Weights of a small audio-text matching model: fusion encoder activation gelu_tanh.
Rows from block 5 of the audio encoder of a small audio-text matching model, named by matrix and row number. Rows with one number within an expert belong to one neuron, the router's apart. Each number is 128 + 24 x the weight over its row's rms, rounded and kept within 0 to 255. All counts start at 0. Numbers have three digits each.
Before each expert's rows are labels from the 100 clips, of 14976, where the router gives the expert most weight on average: "responds to" is what is common among them. Only what is clearly more common there than usual is listed. The data: short pieces for a synthesised band: melody, chords, bass and drums. In brackets: how many of the 100.
# router: router (encoder.blocks.5.mlp.router.weight, 8x160, trained with AdamW), inputs 0-159
# up: expert up (encoder.blocks.5.mlp.up, 8x160x160), inputs 0-159
# down: expert down (encoder.blocks.5.mlp.down, 8x160x160, transposed), outputs 0-159

# expert 1
responds to: thin (high-pass) (56)
router.1:131143097142168135108150147133128125136153113135123086154134127108147120149113137131109127153110112109161155115151170108129122130130133162161130125127111147101075081163113111088129128159101133109114096124080120129116101118114155160078143100126155143131120121166112119153137120161126109103086097169104154147132144124130107141055118149167117164100142141119139122145121144214132107139121139162117100099153090140142097120107106116179148150136121159085114159114134114094162101095113151
up.19:144121159085092111131125114129116122109093147146151148165162116172095151108100170089133181138125149138141112110094113105109142130122108128158157147145138101123124093109155139126103098158153125079113085112147111134172094157180161102143119131176151147124130126158145184128127106167127119121147117103143146139103104121115122097144127116168076154153167099158109138129147139112124080084142135132146117166155126151159125102120123128082107110154124097132102119079119127146132101137108132
down.19:123136140125126119147170165137121102143159081196166128134151122167161143118155185152114137117158102089098184133155115137152115110117108140122136099150139150112131122114132102159175139123130129097119117103172117151118128123100094118103123109127107127165081138100132182126113094101105124146141082132114137185117135162151160100127104145128118127105155138122089142095106097151164122185103144087129123133131134132155107104119125066117105131122142156116133138144138094121104098119131114
up.20:053132183133134093135084132144131178127124131148134145132154127111067133164126135111130152122187121114146115095127106116132132097110143115135149128153088134125121167149132092161140132146119128125109117113142110112128168113121163100134122091142132123164159145112129056172117088156091157114118149083123076135145135118136117129149158121173138142131160143149111196143131113104148124146181136117107119112129072146131120104116107122151144120139113124131103136168151122114146153118102137
down.20:098122164190146126115090127122114138137179145117148156093115150169136132159115120111138143079157126110106128166102112152145110174141128125099136125144125114099141127148109146096137101158134129158181145148116166146135142133148100140144134157148136131151132137124175122141131110113098133156195104122153135127130136130123181131175153094113135158157100140172074145145121135128128124115110140105101120157120077130112103151158143157121170142148113122130162139094155113092122183110163096
up.21:116137121125138118122103140133102164086105137134101152116093130135129110131111148104147096134128121118102150163130090131110131156160146196120132125156123138111121147108130114127107117118124156174125134084170123162144110184144178150142141136147129126119126136157112120063082152182101120111107116114129117117106107105105193128116096122126104127111135124195143043104142095105134128134108111112101081120147133140102130126104139093117142143102093152158151135123142117097144109165123144
down.21:125157139094148137105125151143126125094138125151145131094112079117130103165138151117125133111149115094162158195122141119100139134073132138130123139146152103177139105124156136187129142124113091110159136091085112142137147073124112090131159115112143148120141083172118157143114103150141160115133137119127078145116125118104121113134134167119123122125130079166116066115076120138161109113128175118126115096084133110138110161127119180134102090125115142152113132121146155135142087140139109
up.22:107065094139164165177122117120170128139167124151126170152154097127153126083132077118108140138132117111107112102119104120147133100140110104085130097173148136149142154123107147137066136122120156108113153154103139144136132128123104099071179101128148126141144148132108101151124149084115129095111128143144162114113133117162145119139145138178172152131116139118125150129142127156123142118149164144101129110114103117104111103157154137130206089113119109139136158167131142128148159106094124
down.22:144122163109130110124085124102114135091146149102116133153122118114115130138083135130115131119064145108105145149101140099153114125164121109127090140178080173083106155126111169181154126142154103151124126111130164119143115106154150135123116133124143145106171176101151183170139117123143114069080163120100115100115101136119140111131121090131113123135132112125120139173106122123139113189162152126126104097109119123072123131084143141150136096106139095139093137138121127119127149123099103
up.23:082142194100144141122091097144141129118168096119136114095089124106122141091125120130143178134110153132092111133121160112100121132111112078117084163094160112107117132118122149115137139119109117175138115120142169115135138128113096137119161154125112131104120100112094101156108106148117122188104127180096125079128144142134153116152144157148141134163150121116106099131127139143128085176122155078127097128110153095126109109130149123119193145136123145106113134147102179121098158122135152
down.23:168141121134096119106133145182129134111125115121106129133108137137117131164127106127149149113098098116127128123097127131126123079142095141163093154106109140098182160122111102168154164130175181152133120082166130136108094119116150131093090153132147123070116162080121150161164130087100131169138115104110150126116161113111083124102107145172128154125179129090064111121115134140126143141121130131093117143114153165122129129122135114140191123122130130153093132134105150115113137122129148
up.24:131129156121143113124163092145119122081122190162125160139137155126136139113134174138165096114118116120119150149100129080112125119097154108120138136133122119099137137175162121124067131163121154135120095130079128148142111169115170103119164106116117094120155126138156140142110089132147141134124167138098088126101119112128089114164095109150176097154090183111127091159104130117104125157131112118152126139113112149104121135187140129150135132116126123153182110171156108128152135143165111
down.24:196113112098149106103147132168158112113112121148116147108113133152144151143127090138108152152155159096164131145097121146085121098161121125161146140107159117139086141089138102120154156140140116128100137110103119174144141129121121142174152181085136103108145128109178178166167138137135145184119119111138116123105160123182103085127101146121112105115126117138129111118142169151149138112135087136091110151149132136145123125123137142153125128087159128156118087130086163102110119126160103
up.25:142122160151126107083166085150129132128138137118134079066122153078142071140062128118173097128152118129070112100124096123111134122133114096120094116125147116119149126135155153139166185100113130125136145108096129140099132142107191137142139096093097128116169105142161105133136129145158126097089145142096108109165138137128137135138148086137104125136110157117155142162098120112157104129138123145126155150107139156116137145108138115157119124066163137138153120101136113093122135106103132
down.25:108169121079136103110155109092105119156096119149112084118151115079150140131101147099101105136114158103124134126154156117119146125098087084137137176139125057113154139124138128128132097149098110130166095154148108152137097153142111156123138154155135142130094185161073119124151114089128100101136166128110154134139092113152107121112146116106113131093127145131124126143136132092116123093121168105123089089112120133157079139128150120126115115154065126146109149144131157120129141118174126
up.26:084107128131137153149128133148148131117134107123110126142125144110153101088118084151132117126153109120145144163127146131120125134121114141099087108158162103137081092152162140139128161145133111074142134130147149125143091153138119124120104153138141144140137109116103167113172106119110102114141087128153122123136132090132141139097099140123103142134166104124051117105112119140153098103130109114116120137114099142154097181159139102103154086153203170095190150166154170110140111125139105
down.26:139129113093123127125118159124106151149121104160125129077116118109128150105148157078102109151159116100131103085127094130123118146098164128135103172167097133136066155123119143109112096105166119094168111171115117108141128117134122154137111119130137123121153106100121115147120129157147170119158112122120126131138124117158126126171126111159107082121117114165154120099105159166053092104179104104138094138149143159123098107109113129158137164084147144162105086112162096112115145113136132
up.27:145095191157126121084119117135130122150146149125142129108147178124155130107138119114127131171139140147143080122128109146190161133127121135123147178109110123150152132124175135117105102100087093117154134144127137135172125135109119099144138099135136131118140121121128049123079143125154107152163112117105102150178139175113129132113133117168110146152133135145089106105175135194137156159147134111107159147152149124137125112141162132069103122102147094104136134150123137121120134088112139
down.27:098123091137180119154118113127121119123153142095112155119136137138147108141156123098064153154135112148141125162154094120121105158121111122116141120137140113168113125125124110158149133145137130122098108151136099122110164110158135128128155103104125148135118116111131162199133124128140157138167099159139163130134138141138137099144113094098123126099146203128129106144131112144162117144133116116080114119119194133101118114086117134127211183143132071140145130074132097122097143133141101
up.28:181138127095098096133087141153120115108145084126147139147123130131107165139128118068081108143128089144083107116139142101150124141187092141114174094129155120138125131107143177118112131143141121129084124115152097122128148134113086132114122144128138139124094138169108112109153105150181093136118116114118124073116112128146090151138150164154112094124116086137105168115100116094096108105110168139112086120154109155109146151108133116125137115142137083178143089114121161130104115142127118
down.28:130151108145129110128117124106137140106135185159133158149130136138120171153143135153124106132095103082156150131160144094146135155140124126118118113139074102097131090122158215118108150129138141173149116164128100126119149160142155140133113161136100138131152103111086179142113125125119146103138167142079126158109148124124093136116144148113102200164130115127165131111143167136128075147094135148092127122140126165134096169158125128116123120142137124110150166144141094112104084124131114
up.29:135120142115146141124120124117133112128116150105155161124116114136111123129100111117106093096120111162169088117072154107159135128193132131129089054124111162159100080148159116100138149132101141142119120136149089115138120152133130124124156135139137109102110122111168091116166169116117150147110149155108164145137131165140118126105153155103160117121091116145151107133101142110130143128181147092165146107156142191121152114107117124134131163118117123157097086152097098145187131159141147
down.29:116146128145121125108168102118114137150141108120076149135118119152106153139090106122148184126127138125114122160105136119124125115129161130136111181155112144116106142138082168116103114108074103143087123123112128156189129145150130092145158149140136093107119112118107169136115099135100089140136158114090118127105141148125145150139138143139123097093134157119153072107101157176119110126127134149076112118186093131185130103110118082098126157158132136152104118079131154105153130135132157
up.30:134154139079103111142112132166135189125150106106096141158101124141126130127137121111149119166100122150191164096140171115133125090131124135148119117119123133108132136108060137133116190127133103121136109130125090129129146110128185152086135127119112140131138100173103120147193092097140141094129162145137125158119124097148141097155152139117096153146133123120082119129114136165086126135135098109117150138136144119145121089150167171176091142153087151101113147130117127126107130162132136
down.30:117111129160139085149130138119113122087170117110097115068116154116166131129168122098119084128162191124127155134132110167098152145147165112113130134104116105148134118117126125104161115126130127135101092134143115137154134109131139112137106168127115158099112134169130116108134172163105122183143151137135079112180120117112121094155130157128148138132113094139106140056132107159166164099126150158141151125126124100121124155136098165139126128134096123117115123098114127173109173141170083
up.31:107126130085167081104107133125119181137124168105137094170145138082162138109113159141131095146126149096117113123118062137110131140117131098124168131113129088140161145147163119128108096122097099152114108113147128144134123150125128099102121114145084164124095143115107148095083157124116120081091120125131128110139152131114153102126132138096118121123169125153142150126136112111114175146113068111146141090104155114086161152179153106101149161130128168121122123122078105117117126109165147
down.31:122165061119111110116130147087116131159100096058144126140120146109132117129146113085186148115100104122157144137170115165134145099137110151102106170147134093151120139125155127196101125158120115147140093155136133123131149147130160118092124096137088092122176169111139108149155158142108125115145149112127140115135126129163119086123162101136140092110166173099117093071130117121111095144152137140107122136118115113117099129127110118099071118113123113122118153142148120142129090135131117

# expert 7
responds to: quiet level (62)
router.7:137102080117114132106164121136137118144104140115113123142091145126131171127128135154108135160171125103135142172136095119111113140129117090130112103114108134118089153126141114117088104137142116080128119173131128093127139113132111152170099194096108104116152137080151128155122147156170074156146124073118110120125085099083148115139121124130098072102133103125098108088146136111158164153146111112126125115119134100139133133134125156155130085190149143123102118160096137114093153130099115
up.19:092099143140171107127154138125154122125139126146096203120110093135097139135153132157120167103116126114092151141136081126133111116171157160125161166140083111144147173144150128122118095142137151154127115157132155086093093114106104135116152138156151141107103123162084092153123098141088159124127138165124073132138131143109136108111114124099140099142148152154184134113100128118126134142130119105138134114125143128115112151120076168141108150091092123105142126107161154157159137123077162
down.19:102117111123145109147085153132099083170121156113102136119133130166115117124074076129083170139152138146144137135111127119128132102182093113143152118120110146124121104146132182109157135106165139124147192142154120137124160138173160155154131111148163098178112124138097111160088096110115092117131131132144126150171117120131137096138161111125130130105150145131146121128132144140092105079131066126110160121135122125125128113093126132149101157154161148097150129183121119119090153108148115
up.20:118133143088128097139142066097133143150150126127130127133118132145086129108161126155092103129132131131110157178130142119162129110132116090150107061110139106136129121100104123148174154134129137125141131125143113156114178135138193138115132119147121110108124174118143150139164112125132119130130171215133105136122108140144144139108149147129111145117108134136110168102098152128147158153099109096104131106146199132166130098153114101110114121119129146089149099110095071089123134127159105
down.20:151113116125146121123140149153169080106138147112152130162115161111129117143132140155165109161132133110124129178142149141134063126113119151129057097119123134110137140111141131134120136133103086140120140101136119135152119145085126126092123120137154116094101148106129158172120137124104107128139108127174126201154148160163155122139165117174135105127128125132138122156133100119144120127129143172124181155095175121097101131132113125137163124175125155093114134158130129132110166125049164
up.21:083171107127117148174117142093105113111116163117163087123124107108148145128082142141130188144136097140111134148087116191135113132135137149092156106114105146131154153141113150143124096121118152111084146125139112161135128126108113122120113100102090117121149112117143120108115168117109114134159104114201130146169114097141092131163120092123094144164077138173109114182148105082132113084154148136141086131153121161110136125161152130137146114099101131142102128120128144160129125132150125
down.21:136143165080126159120138171114172098128138127119120116170100136143108185138142096125128123156126142093111128155158153137126143131121182162126137165107178130161105164140142141132184125164182123104123114175109126159100127131171108118111141117103142097134082133135139130159112128123138121117148109112113131141152100161090121109104161151111140123098118132121160137096128123138184115143139139078097120125139128083095108142119079131139090175116148129128150162107097105160146094133129113
up.22:128128144138164142125161129139135110107113116157139127095107145115119159126095143115153177103166132177140127118129150124130122127105141138130159115139130143134134092116112171133149126088153101123147118139110152117143192153149109134097180146132121086138105096141122113120111162118153156092105120130158169136172162128139116159171118155155132131078169134145093160099110115106103149121153155115148201082142166133132149117118102143122164107126130146161088131168071128117094134156125137
down.22:166125186157099125102123101075127138115112132178150175146167128152173146139117101136134135154130134111146080131160161131105130120172133160116117155166152133133134080119109104129106140083086123144155165112129124148160173104149136128121153115114150120107113129142137110109175124091128124112130130145153089092114120182116124161139115086144113157105154122126067112142139114109118113159118143129119143120110141107128124134112113138160153176112099116110101097161104150160103105151166153
up.23:138126085056105132135138144131165145106130128163139183125136133127136131134078148181179086100083117122119139124118097139151154114151112102107145090130093124126111126098144104145148119132144174076125113090134142173154130130121115157121155120156116135093128055117130148116125096171112161122141136112125096144129113109104126122116139120149131125129149124082139132141155143129157166124113213154130149119096116137101152143139071110164116086133117116119137136144130126125114143154129131
down.23:131129109112134128114142114137109149117151122101102122157111127143157144140144101134139142189130157111160130127123115115163137076139106140179123122170107157167180151148132117101092124094128085110166190152119108086127142157147135140132167162146114128166115105126157112135087121138129097124139138147141137162125126161120162125172168126165128106140132147096125118128133131130115133116110145107115138166153204105121109130144134172089081096161119134101145108142146099160126119102101081
up.24:146142142148095100111110093140096139125166126126102115085099154103125121097102129133174143148107096138151121137147093150097106093141131160089088184094137148124158151135179114128109154130115100126122125150080101142099137133133132091132142100114101116138130069098117106117129145171147127148122145124169117090120145079147094149135109140094131150147132155105102143129118160123115127147146170128136093186156113125098126108077132142125125102152161089107152127124108142115142151130084168
down.24:099151125146163143117122117135103108153107099158140134119164078140135124134125129123104125125144125119181090111124173083148132141115129101143099134161165123112120127122160091114102174139135135115145181096129123163119111133125171116132115109132121135108077126100142115132136133135147142167167141107131157155152169126072083104077122157158107112119143153103147133132120137146147134121142086128093145086084114141129135134100140095148175104191145079126152103111133144129140143070145133
up.25:115113145135120111122149145180139083101132131099120139096156139116105113103141137173154147148119098156099095158112112114098070169113122127140132127144120117143157169075108147118105112127097121108187082135136151163104065087118123131092154111143143142150131128109142145105100142128137138132153148137097131147118100109099159130123159118105104146119141094129141091120105128145119178114160101115090155151178153145095136136097087119168129087115131143118151133119128146119093085131106097
down.25:128152109134096132162096136102116178121103157119154097139118148143122134138124118116123125081135097129132138161090142137108104106172112124112130123123137115136115181117100160187138147148135150160144113152134115149052122135111130133132153126115090123145139107120118118129153105115161116112151134142122102119094115136116150102132101128081121080099134114174149131109165087121122199112186117143092150125106151115128088099146107183093127105096110137147160113117121130083164117117112098
up.26:070156105140117083142144146105116106105122081136164110113113114113117166117088123121114140105129137143115126117127109128136097155126119092127101154137148090094133109127123116140134142144132089124178110137160153127146059108132141100161123092148124125119128174170140136165137124127115088121158087147145157125138094152135117086104140150099118128119126162110090089119107184108116126105134140114149113103103103094216119135131115108082088141109131173160134135149134139137134101112149135
down.26:127110116131119146102155073096129122116122115136142067085157118142119112110134090148110159115159101144135126168079105125126117142134112140102151100139147116103097072135167135140139107121100150132118129176175167140135140138183112112109085149152062090109142104122139152132124149145149136176138126140130088112086130107121125086151156083122122120148090146140155108116158136094135126104154099117120144094145126132117108138099146126123130124150150090156119127071142113120145159123140171
up.27:146131167133086100129112159098113137138129156124113094123152131144147106102158082136126138118133106133178131123123105119117067183111152173156134138084107118088162151113121081160116137118094083130118125096113148127153108096120148108179115149133135143117120136094139122143153095106131160096136145105157104194087138141124106114139087152104148147140159130110129147118147157101131163130145127157158167095089111106137160090129107173107114140125108136136106097118146137112108153146114099
down.27:113152145109166166127172104177137123107173144121123148113117146096168125087115115115196139139162166137134135142128129168116120141139130095130136145123129172105140088124103151100143116133124130088157144079105142160146179109132159135114075164044162148126138124116134088131150108104093130155090170167113106117129122144153134145123119147141099150132117161092121130171172143122110119105118112131093107139090112148125124135120116117118117125135114133136123148104123186150133130119125129
up.28:139092142119188131159176153128145104113126115137155079163127153132120172116151122133124116127109106135156140109099103096115150124112134174137147141116122077135091150084149122124164119108106111137122156113143119156119105105102157160109114175160130146121119101156156096139155139132124126152110116114153152116105120109185098096147127138135112184106146134103126098110138133063122096113168120148090148128137114099131079112128149159091144107104096149117124161120126097116162153170115161
down.28:140110059141139143124147138160136099112059144111120136065136087122157091146163105126123136138149105149128139132141132173142143132133134133082141111126157132128140121143122142126116128099110166131118110116119110082106122135117096127134113124132104138150122086110148165153160117048123157122145119134126129119137125092171112105146051091139147119102132112099125106127101112113123143142125109123121174142123113114119118155125096143154108097157128165148154117165147147095144099052121132
up.29:143112164128088124159128081144101140112113121118118113126087168124116130116128140128108185144126133141165076125107110128126117167077166155140168131118087111108125130136149177140108117114137115148126165134127120191146149153147127139122130147078138148166140127136149152136131140118107152096171154155085165140120094135113122162128106145143128130137132126117091092139159146111113143163121148148135176130114144074128132133139102059149107132128151122139128143093142162089095149109163176
down.29:138124079169116119087100128149141117143144136111066105153126112144110122153169153138112123142158130094110137077165155147140137098091145122145082085089088162143119134155106119079133133118135133122167122122150093123156156128130134102146076142089126140127107125144156155155100061117141122131111134094132133135112196135159098117116134144138130136156113112136059127157167143155129110150103135123131129128129141126161133094138114097105133132154123079128131160125094155131089130113120140
up.30:104132108128118188165104139121131135117092113126105129126138143138106128204133182124173133083140129132149113113082141104148120162111169134135139096103172146101120116107116113139138141112101121153149126117117109140121102147159098121138137128145163067146119161092134166096147134129153137130155121137131093127146167092140085114105136158141129108107139146135114119132157130134135142092090151104149134175127133084139174154131164086137139162130161113108140091140104091103095090149165135
down.30:132148110140098097158140145156122136134140100106164084162173152148130120116162117138153092144095106119131124080127117141163128127115107132153131106136161128146136112113129104118109111135112130148083135125113171119107126110099121090188150124143178101121126087121138106118132062113121113107119133136126216130104139118110089101133165138111149134139112118104146128192122127097133131126130128142177143101134153093139100131138129122148132126142138091148115100185058113132116134115148165
up.31:102114147089156132113105155107158153118125181132143136076167146151145118144145122151161147138115124091134105164132138133118159147169114130119120079112135107110085053098169139143140143078128137164135127165111113128144118114112139080158104116102145110100101116158149129083104096099125119132129122097124120168125178120126144122109086167128111109156168125132155133100139127114083107139112161158140119142131126096119158146145104177137105123114126140114126128129169114145116147116066118
down.31:136134096132121111114070148093135144100170076135139123139119132133157098126157126170127108115134111057134171087106137101132146094126148113104080117164109133173139126138088103109094116120117128124094145115144069126120116164092149157107122133125138153142135105157103130070097125142104109109066129117142116127139151113131121129131134132171116114116153123159174127136102125126094092128140086153119093123110121167121144156163177133143151113111121089097107142112170133130100134135122146

# expert 4
responds to: quiet level (71)
router.4:090117156106096129141138122163121139113109091140123134113138100149115116133159139141131149121119069112112136082107108120129186104135111112140152132111121122149117101055083166134107067164072086150133099138140104150150135127123169160157109091126121130139124113138147172106112162109115141154129185120117133134131135109100142104110131117146116104143119178161137107101094144112130117117137102146137113122109140106091127109159087082113112149093108111152115082102154093116138096120106127
up.19:094150113088118129102144132124128116162148167095151132123091138100127109162115121135101138121147086134108095115124134099100126143154104144196108087105129116117173140136139124115147115144120084119108114116109120129160146069106130103114131117173094094137149092094160121144107159127122146133115125109125098107123109152114113105114097102163178125112111141163085122091138136118149136149102126120125133078153053130126136122165109114084137136113086084108155074130168127113121133140131109
down.19:118117077077096113138147041126140150170149111085116099144154107122113139150130128142177129111126120146121120104128156124134120168083101143119127141122136125143084158128127125087121123150141126114159120121155142117105115144125152106155153121106115130154121133149116099099113104098133109095123125134115093121167137130133116111090125146163146088108129107159157064147129105077165136150124158142095102126101177114150171155167113117115126151116143103069129126122139170092123154109119129
up.20:149112123144120117116162156140122162109121136137065111092138120159156181143149099124135131140126124149156158136069152168141118139142124131141122135108109107147110132156113147187160109115202109130119166138100171112154104095127115146107116101158102098136127104146123115137124154123118129117136141100116129115091093140114101077116095132097114102097111144121112144139109137133133124118103174144171121119129109092132126112143078119180098105151145136142158138105139085108139179121081166
down.20:144160097129131118145095130120125159111112179138161128135101122139151191105138116127144090132139110137115140113118178110124132147139155135133102136134151121152136126143136112136142144141104107142097141124126168163157130159135176138161166147101128140112116168078142118149154135099129186152158127099122154148165101123066123105161107099150143081108135115130169139147145105144142180157114114101148132105092124118089133092117097123139116128098084096090135137156134097121122175135099176
up.21:131147141110103093134151107153149127087166140105143122157142153146106156108116093108085155143129163112142098124129130137139094132154146092141087104069101111166137080143099156147107141128126116161123159144175106094120139101060136114117137149114144140125161152139137118134140116122146150128148162113106175127164123144108123131094107110167121123112164100142172111128095143144166124121116182148122108110153126097139166118117126148092104121123086163121106162088142131157121107175097123
down.21:101128080136150163132083120092152146124159120142127115125128146122106160163111123131141127135149201158153151167096158126057153138100129127112136145130137142140116092075161106105125105096132153126150101102091173154135107114142141113101111126091128139129132100146131167133117148111135172138132083129091160120091122147115102143111153165139107089114129151102189152137143099110156126123123118151106128106145075133148171140117142158168120133128140131101142136150128097139112115143116083
up.22:155124188103117126134117122108119183163108106141153135116137093124150137141120093106117093124113178098116134146105126128122105090090137124117119121162116121151168133158108117139148121129123140149154162096157154131075125102134085130126147128122092124133161092121163138167126114117111149108118110144119134111180156136175131146197112155124107093119139149118129110094131142121086116093094162100119091115132104126107146095117147117145119143123187102112122163113155168079142095096141104
down.22:105099134123126121112157160096151150110123118119152145171150113124133087138128151134156164131136139153097089144133086118140140162109134057139133117142127153119145096121134140102165124086106132134153147208132141150130137141146094145145121119147157099135120120114096078129153162143112127105114147118122155149167118144132130143080091137096175104112141104081120120151102107148135113154135154090056136143111149084158122130138142157149140135133108106155167127140126140139140161139115187
up.23:149174131133108095144140125147165113116144130130114139131118074081121152181126132138120179159121113081119128113129118115085124157107123128159171118113142161138106156091124141095121126164111136145115097113100114163153142139116136136129158124143115194130104117112173151171116104147135057158102137117132138125112141114120137118120183069124139136101093141125088158142154140129140161116148153130146128141091122102134130106110114129131139164133174147129099088150122101136128114137178080
down.23:129101129112091157115168151149077121112116118133181083142103101090126120144102143134130129112119155106160137134144156120102132142158128156109124149119167110093117118154126079124134096129149123127105109163127161125086096136117129171145151105116109130110129125120117115150179113114125107136124113106166111130113125101147165111136187101132118122116141134127128136145058097106071109103130093145101205162115126110136102102124138121143138148198122132119161138095141139145159130131085132
up.24:187140128148127131135090082176123121114114128144115126126086146124137151121128091109130156128170118121098135148132130160117121083173130126094087129132160148130109103125131179109158126131159125132127086162136159102102094124154123123122130158125148086107119126094118157084136154094122118173161145150154098125138118101135141142114133106101155108108104121089127124161133116115117182140131113152130161128160158123134155139072149187116092135178122091115096095138158163150147113116119158
down.24:120136098105135150143127093156077104115155118145100137118195067076120108182124119152124146165138156148116111133143125131117141150112154144111079144130092117130146124103114123111091130138162123167104103110099089124122101193092174112168134098147141144104149154153123140118092178124103128156135152116074112136126124125120171089124138141115125129152144115108114099107156154127148141130121131132121131111147152139130159097152158058120150103125130126134131147095145131160103110147135125
up.25:079136119118139130072156123130124090114156151167134138134148107141129150075138146124129131116130130125152149112142091115125117104157087130117109127149086142132137121148139115129063152098129075140116132115097128136112099171069143142121094128094093108127131130131134136132146103047100105174142138146119129144108130120151133110185136159161143159127116164129136114171122142119131106088120108136122147117191119139163109081063137145131092144112115119115125127141148141149133105150133158
down.25:127074083116136117096153113158136088131115143133173106143176080134140135095135140144161157154114138087124125107117140127148129150141123124184102110135131197146097165099098128162120135183127169142150112121110141132108110129178120107124141123136143091100100136127135127164116082097127132110143143138088135139082134130143159125132175143097114139145093088131126100109134099130107093182121124106093121080132103109149089134148138144124116107096155169122117123143113131106115112113157134
up.26:118138135127119119155121075143131123099117161141137132149166140127139184136115168098111135118105123127145117161130107096122120124094154185190089098139121112162123110103116140097145130130135100140103154166080168133121104128101174114119083145167089119079105162131089113127115111149155121116173144155127149144099124115148142166132128109117128159110101151131098110094093114116110107131117146094132117113136126150103109089206123134129144111115147157114091126127122153102094139095146139
down.26:155118155104084130162110143136114166126131139097109138128150121121150150148141119148118143155114135133116130110107106123125105125146117130144100130138114131178168178127180096140129168117106106165132138165152131105115129148126069121133158124088143101094151167144153098144091112121133136099147086079154095125157113143098150162122121145157129139133137119104136114152160123170121122114118141111078175121110132127123140101157180129154118129110176067125102090111152156117164150170089149
up.27:113087112086129153131096073162091102123122137124120174151112142112122124096057111110115086146119158119123177127111109138108111107125088134173119134116110088131119148174107162139119161089153119112163139117134133182111179126088125131165116154136111106106104129124138123106100132110136155143125118120149124134077135121130166132131172138097133092118109154138127131145131099145127110164110120114157117113144108147134120133130103168138131073168143136092142119081096133098126077130108145
down.27:141116153113138136104118103078125109126127114115148146113125110153162161159135128112106119131097116151124130114140101147153147092106130162156098087120127121085129157126135142097132111120102100117143136121147183115086141113178140138123149114152151159111140193139141116160087143120121131137130135163100163125119100121138127121123111088088130153153117117110123172162146189131113109175131115145045146103158175121156142117146151127125173113125117136097119136146142082125078145165150133
up.28:131096093160137101156130164134119143106160102116144110104160115158095139102087137130117122172161168104146158135145140148145109148120140134092128147113141085126132111133148119086116138098143079146156098088083131126125107175121121122169105149112151122144142110183094142140172161120113100115098130114113119107109118122107181132164128117103139108092140137181137133154161131098192109119083140131161182102112117093115125122105124107148117113175135152129104136115122106104107139127135150
down.28:116139095090128128157139104118120145085113157130117106171130145139096124131106144136114108156154110097150103111117098101098102110140100125123114117149125147138136118141107089147159148134086107110155136104101129137058118126143116117105195123105117100111119103138155150129148097154121118160119118079145125126152106086119174104109126061118165160158159141189113168120114093140086124098158161149087102112101095121129122133123151139137105136134153099115109106124132120102151103135145080
up.29:133142114111111127182111123110132129119146113137130137154125186132112125139135093101108169104111120088128146148127120120124134143147128106119158122117121040125144113138106181099117183135119149133116141110089102101146138113155124150131136140125166148156114152129135105108140099071112137143115149159135118141141121110137087162113113161149108127148094137189098117081142071113098101126132131103147137155143122147169141143128103118201090130130134127085135114145138180150108128142087123
down.29:138103129139161102142095073124142118152107177121105080156106128111175131168136132124115084155156116144176108143124079119112148097116125146155142131077124159144138132144118129117109134149147123115127126132168136128135125097115138143115107159107185142142116117112113157140120142092121107163151133196141115092127125104071133107079159153148150098179145138129111088111094138075109143121131111145131161126162102146169148136124123110114112086123144142126105112122127152134115108129182109
up.30:068178101128091123115115156086094137144090118119124111140151086155158105176139119119143144105114151126134165146099128150105093152152122131102120135118107101140106116131122133069125138159163130154136138148138122132140111128136101124145104154113144153148105106122157134114059163134137124136115130140149089134135068100109131139113165148107112114127063118134091150145081113162140120111121152106140119095150129100129100146167145149106186110145131091170131101119150101127114153168139122
down.30:146133113176143153141144124132076139140144080133149121072113134112155118148076107126089099144187113133120115124123087157130125131142116129105146132104106162133099095162104154140141188143196132108104147156117117115104118146084143103144138132129123169111148116115142085172123109093137128131095142103157132168161135148142094142148111128113127133132112126099123112148134152137139140134102065157130132162180117131126136129133125095089122110145138146122128164153111138156128106165074155
up.31:152138144098127109134081104146109130115115179123101163106171138128097147153132151158146186129156120110125150108121098140099161167114127136143144158119124119108168152128161166150088104168122133112091166149130166107128116103159117121124133110097158095122131095134108087162112141116165138160110125139127110127113098180131156125100102100088159122084155117130116123084121093115150080126115170129151140124134144127127086151144100124157142162174133110111151165117109121134179134117109134
down.31:122091094123129125125156166166158168115106165165115088145132144134118125136120101144115117112114079136062164121097123117079088134112124122124118114156145149179146170126151130108102157134112113146126120151175173134145150105123127118142064103115098109120146122147131139142134105145153111107152143110139171051141133135118106164147132113105118120098138133161158172160117108151141095166170113121109119159156103112133141131151096138114136148095130133118135101130093101154120154101145129